Weights of a small sound classifier: trained on short pieces for a synthesised band: melody, chords, bass and drums.
Rows from block 6, named by matrix and row number. Each number is 500 + 25 x the weight over its row's rms, rounded and kept within 0 to 999. All counts start at 0. Numbers have three digits each. After the name is the row's rms in percent of the matrix's.
# weight_ih_l0_reverse: GRU input weights, backward direction (gates r, z, n stacked) (model.rnn.2.rnn.weight_ih_l0_reverse, 384x256), inputs 0-85
weight_ih_l0_reverse.235 100:504519503509511508480516503495499497479515490465474501552469509492529452500544456505522493479561521489431478456492478497526489494487531489489509482502515455510441497515565490509503500562507491500514522485430490500500512496515538506477503492520524495515509476
weight_ih_l0_reverse.236 113:507471454442440480495510453499480542443519470478482538450454488499504524516518493515498611496495528471475539416524480519471478518513534535508499530476465468461520440527484497517500496494499501487496511460499494509517538508448482523505510529500513488459529502
weight_ih_l0_reverse.237 095:498477509503457504494505488525510523501521490502501487490502520507522507508508503479505483502505524513542507512545443504496558514532503447476477485520494451545503532494466485473519455446499504506497501484537523486422557524513524492557477565497487508507471532
weight_ih_l0_reverse.238 099:493513450450474526534509493497506511490535509519517511489505512368477499506465455518494471513514551517513502502517461470484495494471464501529482554526496532507468553506495504501491455537531461506533466497507507528461481494507550470498508493453469513505504475
weight_ih_l0_reverse.239 102:461488533494532489493514524534520459503497501480483480507544549479493505490505502552518483496502460478500506507479444509533466454493508509492515491503480561517505551500489504497524488505513521502534490499444550548534507469514524445519511517493480492487517470
weight_ih_l0_reverse.240 107:513505485497535490500516512480499479538501500513505507506500460515482500484482496504496500474498497492503575460513515461518498502523522502521504508493489459466500506496471553508514552478495478487520504497489455503514508518500435502516492489496510542503469497
weight_ih_l0_reverse.241 107:556529475505519499489488464515463529504500540498529499512478497530518560509479502498465495499494513507498477502492509486504489499502471534448467483514452506509495509464499532507524530536547502475532498505497481465508493536465426499497460480533478501528515450
weight_ih_l0_reverse.242 107:417484512502484459466507530486512519472513507401491491554492501511508424558446525485523503491503503487508522531494489499513475500493503490531473500500495509526542510495508495492527512489488509516525542531461504499518474500495494509475499488491508485507502484
weight_ih_l0_reverse.243 094:509521504489502526502496500539504492490531507502487464527462529496538499506495472497507505491499501495529506491504496493468516497468485496518501490475508493496494496466496562456567497504534501504516499501564492567495528480425492498509509529480517559515481414
weight_ih_l0_reverse.244 120:502495499480540611501498468492466492461493520503524526475511512501502477480494502499494499487501507510489495464508497444473491512472500487482515516516489468461469511474499463537459477490512503473508433528516528504465529524550497486497519487491487511509528496
weight_ih_l0_reverse.245 116:462471502541506538547488506512470453507494479541461518534472504507475446500490500500483426522522524505568515509498493487500489489492489480503428473509475559505502496490535520507504501492497505476548498495520473526490468535500499503557533526505495502467510496
weight_ih_l0_reverse.246 104:517508529498439532526495519497498494481504464521497484499488488467521484509530507510499481536492500502507473536520493499483549511480473478503492478514487523494503530496471456499478499514488512491495491430477502506510474494492509501530495503501490519506480503
weight_ih_l0_reverse.247 104:549487479485502525522487477545500513521511512513529500516483490531501526503504503479484502517480569540574461541503508467486519524496430491482513458531493423482500474540505499503494515489479498493526469492528500517484513537464499486512495554494453498486517504
weight_ih_l0_reverse.248 098:497506511477473468439497500500493482493540471501506509529419457510535501503465498504498554474488456523495475530489500516471503505477495496503523492464475479506505552498437496479507505495493545523522475500477504526526554493496501483504512490484458554489532442
weight_ih_l0_reverse.249 090:474502491514515484501464499504514536502493504459486435470519536498538456530518503494499518499535554506464563530492484538534548499521424501524483505511524510560488542537510499402483457501494487540507510507467525504415486502489506437495537510478502517513476508
weight_ih_l0_reverse.250 095:519548493485488470444492487484490481467512528503486477490523460446566537526487504500493508494501526480497537492449465536506495473510499524545438494491501524516497501493498521502503504542517487499508493442469500509495527474529497476509510491471500510496495507
weight_ih_l0_reverse.251 110:488516554504505502515499485491511436502495542503483493465460552501502497533435520482479550497515534477487501495492464500493510519485519516532527524488490473500497498503504492528476504532507484468499492522517507522484539502448471467503533579514484504503503451
weight_ih_l0_reverse.252 101:465580499478470537494513483467486499504574469487538485496458472491545468501541497505526523482484504523470471538498504497494502526503470506460502522496521418506491487511487490506487500514522497468574505487493504478521513527465544502510538503495501496510507497
weight_ih_l0_reverse.253 102:510528531495470505476542508512496498468521496489499560486457479483500503466541505500500495489490496512480476495540486506491504496486569495498501524503527463495506491478491481501437494468507526484500517475500470483503513484518500506525512485513527495575514502
weight_ih_l0_reverse.254 104:500517495442473538489520498479532483479489505508490510501471457419530503496520500517510499498497499482467487497522477515498469516492440512507522501491526505466510530515489492512505489485474524495521509458498493543562498506493515539523499506494507528501564464
weight_ih_l0_reverse.255 101:513487475498514520470518474493513517473518483477485477557526501485542483503496500554485496495523492491483519485547469485496523494480459498500551493525502502502497514496481493487499494499524503506494497495495506525431500536459526497522563494495478525499481470
weight_ih_l0_reverse.256 091:512521522492501497478511492510503472501494530509504547488525510528515490497506557493500507477492496499488504466506490500497531489512483485492503494472499493500501502486498532498501486519489491502487492458521500493505526477493490473507528549498527504486473500
weight_ih_l0_reverse.257 086:482507500489496510492490509467541456498501498476502507475478500479518521502511491499472496495519483500501491494469492511520479494507507485517490471508506526520500513500509549514509490511519500480498500466499491501483485483511522504499504496512513492502496500
weight_ih_l0_reverse.258 086:493481491495507509513502472479503499506491488475542492501501471498490488500530456500553502493509521533506505506497507486496485462499456530487462497500459488503507489500445500490477571508525500472498498493498505467483503530474485488479520528516501501498485500
weight_ih_l0_reverse.259 088:520553481475516515532475505480500563504497498514549507519513488463499470496539533490526469501504500499503466519512475492453520521499461493488517517502542460497488507500506482487486494510526505502494501510498490510458464522501538501520505390498476509524508488
weight_ih_l0_reverse.260 087:516490485489493490523470452512521475529501539491528518531517494477524481477507499558491453431497534513529499493483455537498500497488476472511527495522449534501518534467474567517482558490516491474506428526461483518501501500500499472518498497465535491494467486
weight_ih_l0_reverse.261 086:465501500507501503447520513473499518495503490496506503523495503542488425503523519401502501511500510588507507501467499505500492499464496499505483473511534497506495455499502503511496529507515504465492533480479453501459484510492503495516555523555492504504494545
weight_ih_l0_reverse.262 094:528463498493550499493532477506542543509496556498502512514529462521510572496503519511500506497468517461494489495512501473506569519525488544497528525434488492489493497518497510468541485524499481510526495501514520504476494507466496455486498470500483520532495484
weight_ih_l0_reverse.263 090:480523504551522504509504500549500520509501503512495473515468505430518488519523490467513492512498509554561490511499468500501496509517494480489482459508503530507457546492521503494522473543497494474505490497485487469516500557502501550507469501498532493501461504
weight_ih_l0_reverse.264 089:548451481496506525504508500509488534498501498510505503505530471475523509494496552479495509540509489531466498478510504502498501500467515501514502461493500504505548526501531426495522568508498498547473508501511484515448503559495507495499511505597490562527568500
weight_ih_l0_reverse.265 087:510491497472483523543498511483494508527438502501493536462497472464498528497531427500450517532463479504518484497501501472512493519482486524378526518517495479477406501517490528502501470506492461491545454485535515501425505500501510502528496498465528517524520516
weight_ih_l0_reverse.266 090:489466494548480486486492513517501504496547496495475500487519548500496455534524512472470520512529506501484541458501477480443498509473480492522481498540492495494504507515448540476524521476522546502463499484493465550539498497485522489495551517546512519509503534
weight_ih_l0_reverse.267 089:519501539519534483491510524489504507536471561493502496486530493533542468502457525531472486480506527489504511511488510478496466495490469516503473499525491528519501508496499500497505515498496527501503508500483504503496481473499484477512537474502478509533477507
weight_ih_l0_reverse.268 085:492502498487513438493498481499505496482506503500486488489520508488501576519500491501500480501497552507479493529492492516493538520490503510514496467482510458490507504492508502486501446496487511507524485501488525516468489504498500493520406505495539515496487498
weight_ih_l0_reverse.269 093:499478455533455498471508526470502527507544471525482509493490487514507508501498508477499507507480488490474494449492486506498522501488546494502515546498548498478497448563519472506508502486495512529478515481554482494499501501534559524479503483500451476561495526
weight_ih_l0_reverse.270 089:551455403512487499501476465486500588494475510485497499514493503478507499504537534520476488482500481474482518487493501466489501525467494470512514492503521527496490513535501484503493509497494509489523539541498475461496481527519506498502527474515480492505520475
weight_ih_l0_reverse.271 082:539480489490520471508484521529520517500518500500502505515513510481499538501509500573456445510495465415462509498497506485491508516520512490556492493513494497523560497502480522497552480478493469536479491515514477501515453472485496478486522441497496509529526507
weight_ih_l0_reverse.272 089:504499508526511505495501500496494477471486478514481496495502516504482567491503493499483496502470503527502486494463514439502520480507512491498501496489513497510490513506548491505508505464505477502481476505509466541474510511500492528471424505514454541503508504
weight_ih_l0_reverse.273 085:501512519500495405505491502484522495499484496497492461524494490496542496517491551498485506479506495494493504499479459597487506512504499493566493497501511515493588529498508497495512455496494493492486516490497501485528494487499503509503447500469511516456457481
weight_ih_l0_reverse.274 088:468484505498537498493504508519485494509475503480495511503496544485503457501494536500491487495507493497488505455509489486538480490504515505477488512474509515534472487490497510504509497489506498485491519487485476457480491469503504493509545492563540506516506509
weight_ih_l0_reverse.275 076:461531497494487550508477499489507504512441542544532544478474492495451491492509511474494504504506527538495501501466489522475499550491508487492528490500490479501497486500499485526463577503506506452525486500512474494462547546517486513503494535499496500462481499
weight_ih_l0_reverse.276 093:500490498465507491497484504500535505496493500491480459500505486517524514507458496498504566463501465508451532501467500559503505510495510483514511531492483503467511477527506460498513485464487467505496500479495504498503508500473501493518506561494499500486475504
weight_ih_l0_reverse.277 089:507511533500502515479491501514496489495500539536485499482540555481475496478480483500504521457533505486503539486487498433495487498561514512466588510503471492468437487455482511523502510482491504500474471509484492519500520493537500531500531501495486499495486499
weight_ih_l0_reverse.278 092:587517560442490502487506502494499481521491525502515481507503468502532512499483519495511498467510494558504508450496408507493493458523479510502511495509479498510527507482508468508472499500533496485526519434502500493480521522498501404511478513515457507498495503
weight_ih_l0_reverse.279 088:515455496508484499495502511492499507504505500541487497482510496476498499498513497537498511493489516438475518476551501486478493501501504522493514507446504476445486501503458488486441506530511399524530457516571502519458496514483511503473516510499529530551509521
weight_ih_l0_reverse.280 088:495507490561495477504485499481507476523501476482490456491507482533551468505479524506516515491493518494505526496465486477494536496524479499516495497514504498500502485501505515493485500494514479472493475451496480520487507485503538483474496535497500535466450519
weight_ih_l0_reverse.281 086:555509506558491492493494532507501492486483530495481500475497476512513506464502544493495499495529484498495506439509506541474498509530519448502520458535515494508499514498575501507504448485483503500460501490470468505497503476528529548508499512515529521481487525
weight_ih_l0_reverse.282 086:505502465490528482481511500503519516500500501483500491504542495511502529476505534518483495507502498501456502500490494525500503512496498492601510494535479508502616516528505492498507505498497502515449488494490503523477499497495539433465487503509503499473506494
weight_ih_l0_reverse.283 091:489461472505478498522502593508540487511513482491490498495488491485461506505526502490513506504487490504500527479502479501488485503502504493480502515508495476491507511536482505480538493475492538496456469489523499502504497505539518506500489492497537470493522509
weight_ih_l0_reverse.284 084:462497490506512507520493540506481501487507458511484490474535494503507470500463515461496484574486435493510465497497505506502488514474530454566488494546496513516553475504566483507492518503504531484491503469533452506496517482528505508544502515531494502484511528
weight_ih_l0_reverse.285 089:483472486504476454500469505486497471520497497472523501453494465486568500474486520498513540498514519486480502481493493482537511506491498505496537536504516491444479507496516525501491504493475496488519538484507497533510499498518517544502551498463468499508499479
weight_ih_l0_reverse.286 085:502562543527508500513518517535513479497494507521488527494487503459455459505503501458481480495496528494533501486555472503481521536476470502517495511496516516484503506501509514508532496517499477479494482437519527493512495447474517531485537517483531501501497498
weight_ih_l0_reverse.287 087:453474470490489498473504493494509551511569464480505530511495501486526495501496507502504496500477500507491501520503517506493502500515533518522496495494495477477581486501488497488498485504497494517505516530503498455514458499451565487491559507510498483588502490
weight_ih_l0_reverse.288 087:503454517498542486489549543503484512500472522486476485500522505502519508564536514463478505509497492494553524524495483516513510496502499450513460537522525524566496540574500512439513522479509494590469496531521479494466511470512531487488513470500492473507469568
weight_ih_l0_reverse.289 090:505513501517495503521436514502482491480500500512507476500490503516516547481485499478562499476513476500488498500496498512526500486541564497489511500457561502482521489490510491507501509456504488520518507512493447516518540526509496571520385499517508499491507474
weight_ih_l0_reverse.290 092:516492486514500488501531476532507526507493481499549492524525500513498490481505555486503495464497514483484531480508484509455532490555463487499498558492509462510526484486489520522534489499553465491500497485500503514530509503428503485505495436500529479493491484
weight_ih_l0_reverse.291 091:500502525444477524492559521520505494502506488464528526490485544489492496422525484491516497511478518499502433438518475532503455488499554496489497511570495501503504495474509495583440484474550504476503497541512503488517549495512512492513501506481540461516459531
weight_ih_l0_reverse.292 088:524502503492538500519446513496519491501461564511501524506481505495503482509523503515505507476523530493502565483501447477500484502492491500479514520499460547477500478518506506497532554467504507497506461474437507489553518514489498504497494496498495482457493533
weight_ih_l0_reverse.293 091:496508496509503520531478479475499491549508495527514410510495474488461486527498466493502477492464530529517515525476475500505508497499487497516467509533511525493450501493498497497496555542515493488510486548502520514505485500514481486491460491493487527503486501
weight_ih_l0_reverse.294 091:498503488481495500503453501519560504486496497476472495440516498502482456504498502518554544480514484503437496505517484527499506519499484499506495545544497499437524453492503490486502505502490495506503479498492508495543532493491503494490499498502500500521499543
weight_ih_l0_reverse.295 095:515522500501491460506482498475484500501478505481522517499501569492477496500520495505493500513501518480497473531528480532501483493492527491472500507497507496506497487538552433471495490488485507549536506553497500453487497507510535490473514491449464449503512485
weight_ih_l0_reverse.296 094:516564486506495513449527440514440512510509445499541496481495515545508482482478529506488497552485424474492467518511577495442510519470476471518499464535521500511503514511507513534450500505505505479496542480543494523455501496490499489503508516494505484485497492
weight_ih_l0_reverse.297 083:561488507530509479502468542485495500518485522538498488472503529486550482508541535493515484500522466539471518461491496557503474505499498503494510470519528525507485539490523500470494499504501524504484501501516552500502508503519498503514516498509523557524494508
weight_ih_l0_reverse.298 081:497531492507474497495487498500527518491518497504505500527457497492493507509498420499449495507512516507481489527469504515523532496503498498492504500498539499519486544502440505488496479514492498503505484479496479462507509493505498496485465516454503508506500482
weight_ih_l0_reverse.299 087:506493506479485488514488484507529489518499506489494504518526519570494512502485537502515545516483499488495504497527461509524520467544475503442519538494501481490524496499511499498500475513525511498493512506517500483510506519473501482486454506497476458475518482
weight_ih_l0_reverse.300 090:574500482460433517505471496505496522477498518513560499501485501501481498449508505451496511512495496528492488487503498520431509535492505495506497478501502504446520528492507455589497494503493559430480500496506478494479528530521489505502501486520476505466551463
weight_ih_l0_reverse.301 089:511517559528492504460498516511491499497554505493500495465520510515543514467490499543596481499527491500508487503496498475493498535472522511495463466494479543507516530478452487560490500479540536462521504493521500499547492472514509533530498512498502487545498497
weight_ih_l0_reverse.302 086:514501501562491534461516497499466504501483526506487502496478512501493542492547499536503511518551487503500530460510495426502484505483477500488481500500500518498462542495517501504543514494500505495475497440494503523465505507489463570513503504507496546514561462
weight_ih_l0_reverse.303 093:512512504511489499518481479519487472537526496477539438512507488504457493524496510485564519572500492509501508540508504507493516484499483464444541498537507499540461492513502502466501481496509523506499586503503442451481503539504528488486504501476496441454505438
weight_ih_l0_reverse.304 085:517498512527484476442534484517499544508503531503509456503497503526491522498520499472553487491509494492519501507503544490522537501499498445501484432507527516529526493496521461455571468499502489570528519545488449525488475489492502503495438494517524498515480507
weight_ih_l0_reverse.305 092:549470456479501493479506514476507575488485548559499550500497469513511512465541495548478503465496506468521532476492531453482536498478554517487525491481518484477493445504530495516495502495470497494518497513499501496495529501566496547498548503494504502507482500
weight_ih_l0_reverse.306 090:486561461519473522469504500516481532491498497512505476509447498478496474520486499502547499522505521480508505502519502498456520544479527477452501499472562443501456488498501540473488501516506503513512507518516481542496482494496527517469467493478507490507510453